A small image classifier, trained from scratch: 8500 steps.
Rows from block 2, named by matrix and row number. Rows with one number belong to one attention dimension. Each number is 500 + 25 x the weight over its row's rms, rounded and kept within 0 to 999. All counts start at 0. Numbers have three digits each. After the name is the row's rms in percent of the matrix's.
# v: attention query, key and value (stacked) (model.blocks.2.attn.qkv.weight, 768x256, the v third), inputs 0-85
# proj: attention output (model.blocks.2.attn.proj.weight, 256x256, transposed), outputs 0-85
v.49 090:528474525507512524460484532490466474492456474482483530495513483484495530482484530510490479471528467479507492475512492482484524495513499478484525499504484517517507484531473528480442496531463512452506477498501518489477461505518505510465516520516487517520481540
proj.49 097:477497514486502494545572541527473517526551537449522475501521505490471500525502512472559549493490509473464464498483553557484510527496501528516488502500493507495491500475531494501461504456534510515491489511488467494555556470528537477499467468506537536534476554
v.50 114:515489480497490518515545486499448518490502546437479514488490523504502530487558514490466451490504494441488506458453494486509511505508489451497547493479502484530538516492521505485436450522523483485495522483493498548537492472474518485470459464549501491516559521
proj.50 099:486504472515466499492486504515529472465508499490458484509525501499537445533471538521492533501484517557487490475546509529531494486487515510496512491500516460498510477500528514549537473482439482512510517518496486473518450462506483516477498504465503485504481471
v.51 105:506441500490516525522492505525464484490497485494494501526497481487511476507539451508499425483493504518498551546489552521493486518469482478477485481485491495481496489509498497514549481455534515514538478509529471467510522529462534506464504515457477493497467504
proj.51 101:532498511509491478498490517469512556545491450510510512532487513476513484483523495467507515547500484481506507487512478503509518484507483482522512474479512484519496530487501464524497495560503502508459488467495507500497473496467458500522467482525506496456533491
v.52 101:499471525499496482468477539498519460520469471525573541474472475503491514496484480500501488516498518492501500525484513465521475504513495510512493512501539500499518510531466507565524505501491510500531468515468471523496503524501494459504483516503473506475482455
proj.52 101:508523510509529536514508504469510484520479489503524483506484480515517515575495520489480488467478503505515493476504462531471538516496493506529506471486499550486455523489524478471538476525532449518458544481513528469456457538468526511512546514464535527491513575
v.53 102:469491509481523495507507494490526498467446501525506468562543542502544484501486496489484498447424471486477482514497549546496486491499484493481535475476539527475511485498506538473478498481498497478474502448459530530517479476529490527497478516525491474535506481
proj.53 097:499500497510508537460478468534482480517513540476482492460455470502467550500478517497516491478543511520582467496484487459532447506489511576497491495521466502528529508495530480530522507463525505498505530523476509535472477506544521501490505467507519493497477501
v.54 097:501477525461486496487518504486528483469471501481484482506460502525481495512516528494490463485460484478530556492462490548509492509485501498507520498515502489502487481481535471480510521510560505501521506531543475490553491498520496465502492461518514470540476499
proj.54 097:522498484522497481492495514493466477544514479489490479459538497529492467492514498521504517488521480495503540502545500512523510512536497508509537462539471539516494472520468541518520459509477479486492486471507478563485468454495541485480515450504501509487497495
v.55 097:517540538528496512471496505537502479476504447478487479501512446530485536470501509497434499474511472487513553506471487528480496499479484500523479478510506509528522481466510503499512526486499501530473510504488514540501501517506479492466475498495507547498483533
proj.55 100:492481516454497444533495447487489491474492533509480506504457491497499469485498500499543520495501532486475499538539494499503505482530521534473518515510459492511473470533514549541477494488546524514554507502505513491537489481541525506524498462470500558506480487
v.56 098:472493465500502472500466523524495494488534507475537495479487487470474530440512479467497510495518514481520526530495518495476471477490485483504520492492462487456490509468517529501489551500436476518509494480527507457478469508474498492446485518446530526452462512
proj.56 095:559476458495491499448529509501547478534544485499465517492510490524503500521494510478516518525511542522544449477460484471514512494464521491501459504482498505481531464504480473441473474503528471533505490508476535546467489506508475482516483534512502503515548502
v.57 119:482499485479494491499528491474508505503515468490472451513478519485485482489496512554561508517550467491502509464529459490477478485520517521488521512546507433498471482472506487490479471487520493520496525520547491506537513470480503527517504516503539518492525467
proj.57 109:504485504533469504506476497523493512490465494463515522423519460514496470515508481513497498498444474513522514520470513502474529501446508479474502520489466480521501490484538517519495475452486511517456477524508474497515478488500464515492459488556487517470497492
v.58 100:471513511466453506510503496459496520490527451481465489528514481506473475510453494511536504486496479486526485504542480515529455483533528530487486509508496486484485492510542504499500509504507498520478524485509464487502484534466481522514503512534542529501506499
proj.58 100:489488499490493512457489526519500498511478472525549476485532505519523471469533507473472540543470514530515514552464493490464524491498489411519511510518504480528477483528500508479509465516533472488526503558499453475534481491519482512541513497459487528437516554
v.59 096:498484482545500503537515482506485507447527491537517469504440475525519492495492545516482520516471508504478504531527528456460525512518528483504510490456483521498462501402498471493540506471490448496494503505519488514496500493478504482499461532456532481483570470
proj.59 101:460532537503507463484466469526470497537474498466500522522466484485453498478479519481510492484479508510510484482488474471520479461530500492535518525529518517467520490489535481465449544493502539485467507510477523513513536490527550470530519520513522511489492477
v.60 099:485508490551506472499485453523480484450459496541515497465485491523548546515489455492500509489454508488476537512543516483507511499499531485488473492503461521527486555493472507492465489524508533526488483494471497490492478493469493539483507526492494483459540546
proj.60 105:495518504491476538501501514518532505469479506484486503508490481462483493505511499516502534512521494495476547461506488540506452531508493506492461514487525515498483472510524479510506523501526468473469513499527525550560510528474461473472505478449507512528497483
v.61 109:496516534481541479516534507497483503489495531515567522554537463523489487510502490493472568487507485523508480495490495531494500525514507490463432507517472503492523463492520505488463493499492500510480471510480480473509507511480490499536498448474491508540477526
proj.61 107:532484490513489524504497515499498502435485488499466492506483489453563540472466463450522477501519487490458535507535504524536481494502520469496523510478517497488502522580494520508512531498476503506509491518535488479504514465510492540497512483458507456490456523
v.62 101:537465509510472457498545475552480526496483464515503517490540462495531524529481532508523499512529514526449541494512490464501526491522481496476490556450467498491461530487502523543464502525483481488490450452476507522492476517472531505512509559445551469486545467
proj.62 090:479510474547484493544492513468511511463503503509470506501478498507496528499483471539474497478491513498518388493501492526544473474480509475477505473486543495526524495565507438490485500500503480495472529509477481453498500470525450501489458502512433527522508526
v.63 095:514511537473488521515489496473479476543514514460486530494496485474521445477495475547469494469514501472534468495525515533499474503470499501547474473484536471549518492495505514487485454520526519466491532488518523508529557484491529495519525519537493527522471494
proj.63 093:518451464562504555468507477501518500481500500496481487483494479489491519495509518478473504530491494515504541514501489491501530420505553531468540476529495490506485534506493508545517507504498483490521492523501473527456485491517471519506512500504465474499479486
v.64 108:495513510512478506504501481477507518530481531496506516549540502526535559511527498468466510463494451508518546481512470510481528479460505505469496549518471543471507503470468503521508485505505512490532468525519463492487512514513494470504477452454507487521532539
proj.64 107:482459493531527490493499528520501486530509474535500498463525545530457507519450468553481520497508536454465461496484511488479475521550486479549476512479504471540544493518489510465493514540516481504543487492489553494487524542522517494496509504519469498499506482
v.65 100:494506501470438534490447521489455509548533556465492550514513508459532517514530490491521489491472512511464548465496499437482499534528523477491465524539522523502524485505452455516552492457492502526455482534531518465506511490517548505534479515509510489518492507
proj.65 097:542499514545509500560531481472509490452510528483521469466474489551499482498474487481487512503511512545546471526506505505454485417492509470476502491510525467511476485508542497526514551484486486475512516521502516498509485552468474497488492531507492493475511497
v.66 094:510504444556490517516469518488521504495552510506502524510494493530481487502523473475476487477486475515489510489518517502438486471451469477519536526500471483504540490510511517509476501537520513487472528494496527488482522511494547485505518494476457521500514523
proj.66 096:472475565501549451480468497545520531486494522498523439505500517496466524493489549523546525535506472501498526468501531494484544498483491513493467493508506549511499477472487501534506527434461481547492478528489524468502488497496477533544495497517528434510470480
v.67 091:492504482509503505565438464509494502513468466514529492535488497488467487559478474525533495496523476495552493472511483463519517499494474522523539473491515562532498457504467501480487521556490479502494458506466487465489471496476496523560500521542549507530511485
proj.67 095:485514490523438501485484544514526513486480512475531514528560603488533480491474566505509521507462483496477494471485515482493516490541517472437527497517524488538498494525528561489526517492514533514502537509496496494452467495544512551495516490432536479498511485
v.68 098:501507487543436536505503420497510521499483495522496474464514497502499487499451506461456491519498505507511559519519483527458497516476489510506509467448544530536475557503483477486491505501507500511472480489501484496467520536455488485528499484476491480514501486
proj.68 104:493518464514517514493473538487489474489494534493508527528514481541493525544517525547479539509459492525528454487488564496515494496482533478502501468522473575464511492469516529486484500498511508510477530532525492497481497489515532550498485497554522512512492516
v.69 095:508515550510511482521484528508507494493526533525528488520499530502477486481491498486498492511503507479472493500472459537515474496509489458485476500513519505506500505490491488506467525475457484490480517486469502510495514432486526552491496514505467462512545470
proj.69 096:473558509520576492501510518524494485531482497507445494522467495466474553510503501485500520485516533516553490479540527484493532494475500564493488499487479489526461497469498491448565523502488516508497516505539540474499506496507488489503503488488494515504505469
v.70 100:495491519467503499538507491479478519482511520563455540470500494520486514472544469487501472524541471498490508532514522464478467516515452522471534529503481554484556487492464517510506485491527474500531485503499537486501523519504504473506494485492524517495534571
proj.70 102:464482470555503498449491517488501504488509472445531446501505512472516503467471539500494493505463528497517480470470538529541567480484548487539448509488530502523480508481528469466448528513491513537471536496498481517507497488523497498512507513479459504471508498
v.71 097:487497498519482541508494498488486536559486505532472477492501529532541510550499479467494549479476504482551497484514486495476546472550494498488503522493529484528471493548516532441538485509502510533493483534506440464499447528484504507513477494504500482503468473
proj.71 108:494515494453476479489479495496477479514480513477488509564526495487492530506546461484509508482508510511490530478471524474529528530461483480500532508477488476537495488480509495486476450522522513433536498479478520500493500526514494492476530462544507488504505523
v.72 105:523529498459515490487545545523536496503477503486527484516459464539483489461512517481501496553526469483469462493482487504530487480507522512484505524530534492495464551537526466458468535500503491533508508484532462537522500448521479501454496482510503535478544494
proj.72 106:520490471468487492508475502497463486467505493485510461482472483451527444526523520510472466484504528512502524480518499487481510521501514515477537506535471473482501506474468486496491508495504470495491481474505491465503490495473546526533465497454516479503504443
v.73 096:505536538499529517518435523503500480468512533490480507474471501488461503490531495434522463480485526473510516443468445487541495500477528500503535500475514496475515528540484506463557480498495503511507497447465512488488487512509484521476462517485462495529531500
proj.73 099:520506513513497515512493483538491548494511502523502491495497495508538467511485495453485511457538476524562485524511532483490498485507466498508468481519451527512490462487512494500489498492501459509528469529514470527472503476449531444526484458468498472504529489
v.74 096:480507525479479541517485472498495497524472449511515498521519501505544524542505472527542519505493534512530515482497522477492506479479516522467535477461518508497498470489494495486522469489532455480535450480489481479493488525508466524491522515530492509476487482
proj.74 100:448495468511495468492511520483526511512489487498469524522515546523523493522503453505509505514523478503512524474461474503476500534495500492513452514514531522505531540514512526519512505508487506503469516515488478543524517439528546482505523489495493545510473487
v.75 098:528489444515487526485483490451431494537489483486504503474504518537541488515521509513506488524495503489503501528510470453504503498526491474517510482530519502496521483492534500511497505514488467530547496541515535456459486551537547484525502489540537503516501513
proj.75 096:486509527434497484479484485521548562520536495503494494490500539512481526477461499507437510486522479493458513479515501516499460527517493516483458516504531506514461510502514502477488516507504511541456496488512539525510529430516476495491469481484479489467493513
v.76 102:464514509511501547530485510483460509537525533495486538463511475484465521483448501448519457527463508514491530472529470515459499504496519458458497511495463504524504464489523517515445484497514544472492499506488496542515527509508510435505482463470496503529486502
proj.76 100:504498474528530496484494506534497560510450510544525541499492483477505498549537476504507501497523530467519459524489532461498468490495488521535487480491486474494519488508452475533483495558534516457480542507539510493559461541534511482477511507512451503468496470
v.77 101:507518486499488552466482500503516495507499477543512520534488507519524465501524508460533464484506527518488496497548522448485515491489464445493506537506466490502508461452505498477524479488536494514510478497490501486493479499507510477475505482479490515475502508
proj.77 101:480442495476474510536482494511458491459506527498460477522553471494507495549486516502500505530486469525472519503493479488480488518487503508519512513508494506479467537509565472514502540479470522468481465498522495522493581484526477532527517524510491491503500510
v.78 099:478474484495486512500502499535465487488487472508494476473479508440512496474477513515505487538531494537535488478476514517480493471545502483508458490476484475484541515482474464517497512494471483542481487521495544496515471448478433541479508501506490500493492531
proj.78 106:495499524504527492503484523505528492494550494474486514521513481493510486546484496517482486488499500451490496489532500499520480508476457500496530483525459481509515533484492545572508503497499493451472492459505510516524536508535565439478480519463532517506513491
v.79 101:537528513527517541485517487515504505450497459461498447505499502473458503494458495501483486520475528451521487489486536533531523457536502509489498462492512525540495529527482523519491488466498508487514524480448479496533491526488510504469496484522483446497524500
proj.79 099:491499491484503479510501472507477508541538492522516546487507487497526468487487463476523533507476523509496492517487518479521504496498527495518467481509515536522531478520530494494456473501540506476547448481477506521507488512501508461481474453512493530497501528
v.80 100:475534539523526499518516549523486521507498507477490482543503517438457513488468514496512498489513519481501490509468460578543513494490490520527500517497503491519475497506457498445460469481457554498467537482494482530480501495490494524480565484475500458507544509
proj.80 090:514529492544540514469499512516478498506542503513510501491460498479505516509478501508524499507502569492496483509503508475461520483480513531501476507483496520519473496502509504493509534535527494494540532466477506501511453499462500424507522511527508498469495477
v.81 101:513505495464463519492516486521492533477502450469489534477501522465482496445469557476495512528517489544506479516538523470507506509471510520454490501534520535479501510458471497517488514530495475472462494463478516476546484482536467444490491538528507512502510505
proj.81 101:542523480459477512488515492535481466500500520493476494455501458539536483483505473494513485465496520512490522486486512513497496517526462485542497538502497482505437501488578511530522459501521488537497540496510493491461479483437506495476486473496518521490526505
v.82 096:482547482513495472521487527530525520489503502512547499531522493506443464537483509482523485513551512487535530485553493522530510503480517509502516469486518530504511507485483465486461493490452484490531514497557489488520509528501486499486530472503492469486541499
proj.82 098:505467438532509485499485493498477479504535455481492499470466496524514470498484528500437482478440523517482465491461520503485481496532460510558510509486457466524472450530508564495541532541515485490500480517462518497496526439509494557486492516446493474495496467
v.83 085:479490439495471511498500453513476542457492501471516453576491568475467489518496518495471514527516497495488521487516506527502496475527513461523473474535525524507474516520514522495509508469495540486488504467458505489520515521494487477525512509558501479516505518
proj.83 096:543513511484520504471504506441581468522520501521483498514471509489482448484526510513521504500503507454484526491512486501476504465496488490511503477501495473519509494498558500472519492516489492461460490530485501532515469445461543561565467479506516508452519529
v.84 095:498540459499487491503477500480519513498512495509482514504522487471486434537506505461533536531492493468473489424513500543496519461453474451507504526489509465483499521504537475501442466488543493519479495492457476495458499552515514529502496502521516489510512478
proj.84 100:483460509512475517513511499497468483490473463484509493535508570507465516487497514524493493413501504515513496539513553444452498528520522517501527487495506505514504472529487500497519500527493511497456467519526501489520508506534503479498525514483484522458509482